From a checkpoint of a small self-supervised audio encoder (BEST-RQ).
Model: arch wavenet, depths [12].
Data: 26041 training examples, 149.4 epochs.
Rows from block 7, named by matrix and row number. Rows with one number belong to one channel. Each number is 500 + 25 x the weight over its row's rms, rounded and kept within 0 to 999. All counts start at 0. Numbers have three digits each. After the name is the row's rms in percent of the matrix's.
# filt: filter width-3 conv, dilation 4 (model.blocks.7.filt.weight, 192x192x3), inputs 176-183, a 3 kernel for each
# gate: gate width-3 conv, dilation 4 (model.blocks.7.gate.weight, 192x192x3), inputs 176-183, a 3 kernel for each
filt.97 094:484507536479478494508494537502495454483492542488496458491511504470503517
gate.97 097:493528499497500512517479508460502496562503502487473486458476460517525518
filt.98 100:477493499469512520500519455527501485468493487543482515503445518477499498
gate.98 093:489495481518502503472479493505500523544485523520513519441522471523501484
filt.99 100:476471528515493546491467452494499527479502518478507507497474418557511509
gate.99 102:481519457534532534494500470511489492470492502508495508504489486536516475
filt.100 100:474518517513499490472507492524509586525512486542466500496503502512480563
gate.100 094:520506459489500502503502489485476507504494466521518511513470460494481494
filt.101 100:528508484527495467498491518525500541540471485496475514463554504478507551
gate.101 099:498489492493533498487494499525503469496494544514519499514475509528489456
filt.102 100:445507527514512527573506492483499498515475501508514483517489493448480555
gate.102 104:497490533541493500499490477507463513497505469516482509460492477504485487
filt.103 101:503497526491464465463491484507493500498523569501475519506540500466474498
gate.103 095:517505494494498525492505513449510531498492471495493506497490487531457493
filt.104 102:501492474535465496468444535489476502509494541502467499526531547530463499
gate.104 101:491514501561518509468484491473488522490504502465523472491472456490505483
filt.105 095:513517535507522518489510489612434513512487473502499508503505513522465514
gate.105 099:543513508534516512512463509471523463429541484494522513495474478516484499
filt.106 099:489476509531495550502497450480490491490529484507500491459485439559544511
gate.106 103:493468506512547470459465521477490488454466491509504482484496472448447521
filt.107 104:496512537498507561468544490491514539461486502490506493510522462537504545
gate.107 101:537514482533504529453517517529507459496495531511511481454495469502516487
filt.108 102:507476529460489469551541496525471502496538489509494516468499467494461457
gate.108 105:523495476516507495457521470523505480475485493534513488498429466492505525
filt.109 105:512532488477546515467504504528520506539531493543463495498525487518486500
gate.109 105:463513507498500546560507505465507502432499480541477511530474492439485502
filt.110 097:517554511512497508528494531506496447529522467509495441518484501567526474
gate.110 099:478502512540519490497510533482515482533501527518505497477492457472494506
filt.111 095:491439536497478531533493528507491462509509498522497530514510469506486465
gate.111 096:455514424558508501512518520500512485506508497495493535458451483516471426
filt.112 098:464516511463508518605499513456475455527507493506537508536450491516504477
gate.112 100:454502535532537521525483510496510472485519516487467497484439479464530479
filt.113 098:524521506461527454459471487512521478499478482541503504473498537533537512
gate.113 095:495499493562462469482484531504486530482511475511502499501499488512487515
filt.114 099:512454544488481476518526496517459565468528478510502541499465501459493510
gate.114 096:557478503521468515522503482507465500498485504515504472536472494520456475
filt.115 099:516510459497495489501474554492473499525458524489502513480465526539485515
gate.115 098:511484451504504531474476459529503501513486464487487496524500521502521460
filt.116 102:490493507513504506465474481509536525463503495465524459544503466513505525
gate.116 095:494492471554508471475442498476469473500499471483517531471499493499484478
filt.117 108:515552551517518552458485431511484523460499458489512517491502505498474486
gate.117 096:495517445503512499516517520510468485511494458491518504480524481553494491
filt.118 099:514566553492518520518416479489491491501510510527505499539518477444518510
gate.118 102:492500467525505478505485504511524473503512491498502521472477464481494434
filt.119 100:491500509514502524504524479491517484471517529493494534446503507461567504
gate.119 098:492522483510500510466465510475516471508543456493476492494459503493501468
filt.120 097:515533488535502487479499522550484525463486513448508474493468499469486500
gate.120 094:510510482519522529498531455476515525503507514483503520509521521557492501
filt.121 101:520497496509516493455488531515530456489483531513493470447506481497503514
gate.121 095:490491444463496480489504516529538462477535481541476491496498509474466496
filt.122 100:505478501504500528464486515554536532478517500488494523490490495501462450
gate.122 099:505503476463531491437511526517511505473512517511522490512492473522556554
filt.123 099:508507521522533511552502476491503501559468534477464467522483501465490505
gate.123 099:506516498501485526483464479525505529494439477517547505540482443500512523
filt.124 099:512459484480510495490526479463531520495522553492479523471534473534460488
gate.124 099:520468481485483493505504516497535487544507452481500499453435529482519464
filt.125 096:544523536515498506525483506515498496528497532519505496523517472492487489
gate.125 092:456469530526497489463502448497465515498468467520508503500485485513465507
filt.126 097:494511488519482497520528516521505531493470478482502469501521502498525473
gate.126 097:513465487547493498483474549460511463478515514483474506468486505507507463
filt.127 096:503477484501477470488498497531486505489501501474531453494513505539455499
gate.127 098:532481477513496507482441497493529479511492507514521509492503476508453454
filt.128 097:527428429495459519488485489554498450505488513505463483484471534546463474
gate.128 107:481521459481527514494480498452571485505470490511504501532493451476510485
filt.129 100:497498501508508530493504490507496479441534549532483519513499507504500482
gate.129 101:547505507494497501471528458479511519486492478501520478517447477485524483
filt.130 098:500510507476502501489517513501523509518525493514489500490498535468505493
gate.130 091:550473450578483477458522520509506499501519482519512500486495499508496450
filt.131 100:500507514519559460453504471524525516474515452522512498501535503470494482
gate.131 102:509523499506521526520493442515508477544490481487524499467474483492527481
filt.132 098:520503490498474533513505513530498541454523494530501537524527467500509500
gate.132 096:495524487542501506455507510513518496492497487513489524490530472512485475
filt.133 098:542527489512510481476534517497503489476487485496491532539488524494494516
gate.133 102:488487517480495503489497522501527524473453487512507517516446470494523470
filt.134 098:504479489540498461498483527544519480511551498510472495466504481493488479
gate.134 096:493499502529527559459483532491484533489542498491484491485461478511486490
filt.135 095:529496563493498488450472438513466542482499437512500563505509492507481553
gate.135 096:488490451492517534459434507518513448464496490543489512477495526490478444
filt.136 100:464529467530529476488493539514496498514531499484504538521511515496499510
gate.136 099:493529478567544487508484468480501480504504501506487484511473477495525492
filt.137 109:544504483459498494482460471516474483496480517527443505526463501528448515
gate.137 114:483531505516519536534473486466534524474517512470509515469525470455517526
filt.138 101:485509530499522512550510498503486474496473488491478464509500446512521503
gate.138 110:515491465500518523490473484492543500478476473522451498516461477493496515
filt.139 098:471477451524510510487480472533475483511471493504495538457468457522483475
gate.139 098:478525501467528502548479568487531503502532462496488516508536509511525461
filt.140 101:496495501552479510483509484496533515473526477495495491495482540507493462
gate.140 100:526449476515508507471469499482492485538505499507487525500498503514500518
filt.141 095:483509494531494507512547533501450557495486504473492471472495497501531501
gate.141 099:484480466496521516490493527441548510503451475510480496474448490541478426
filt.142 095:499505497510504510486513500525468493501530484519512510495492516500528478
gate.142 094:521470457500488486499458555510507477511514484515445509491496501495465461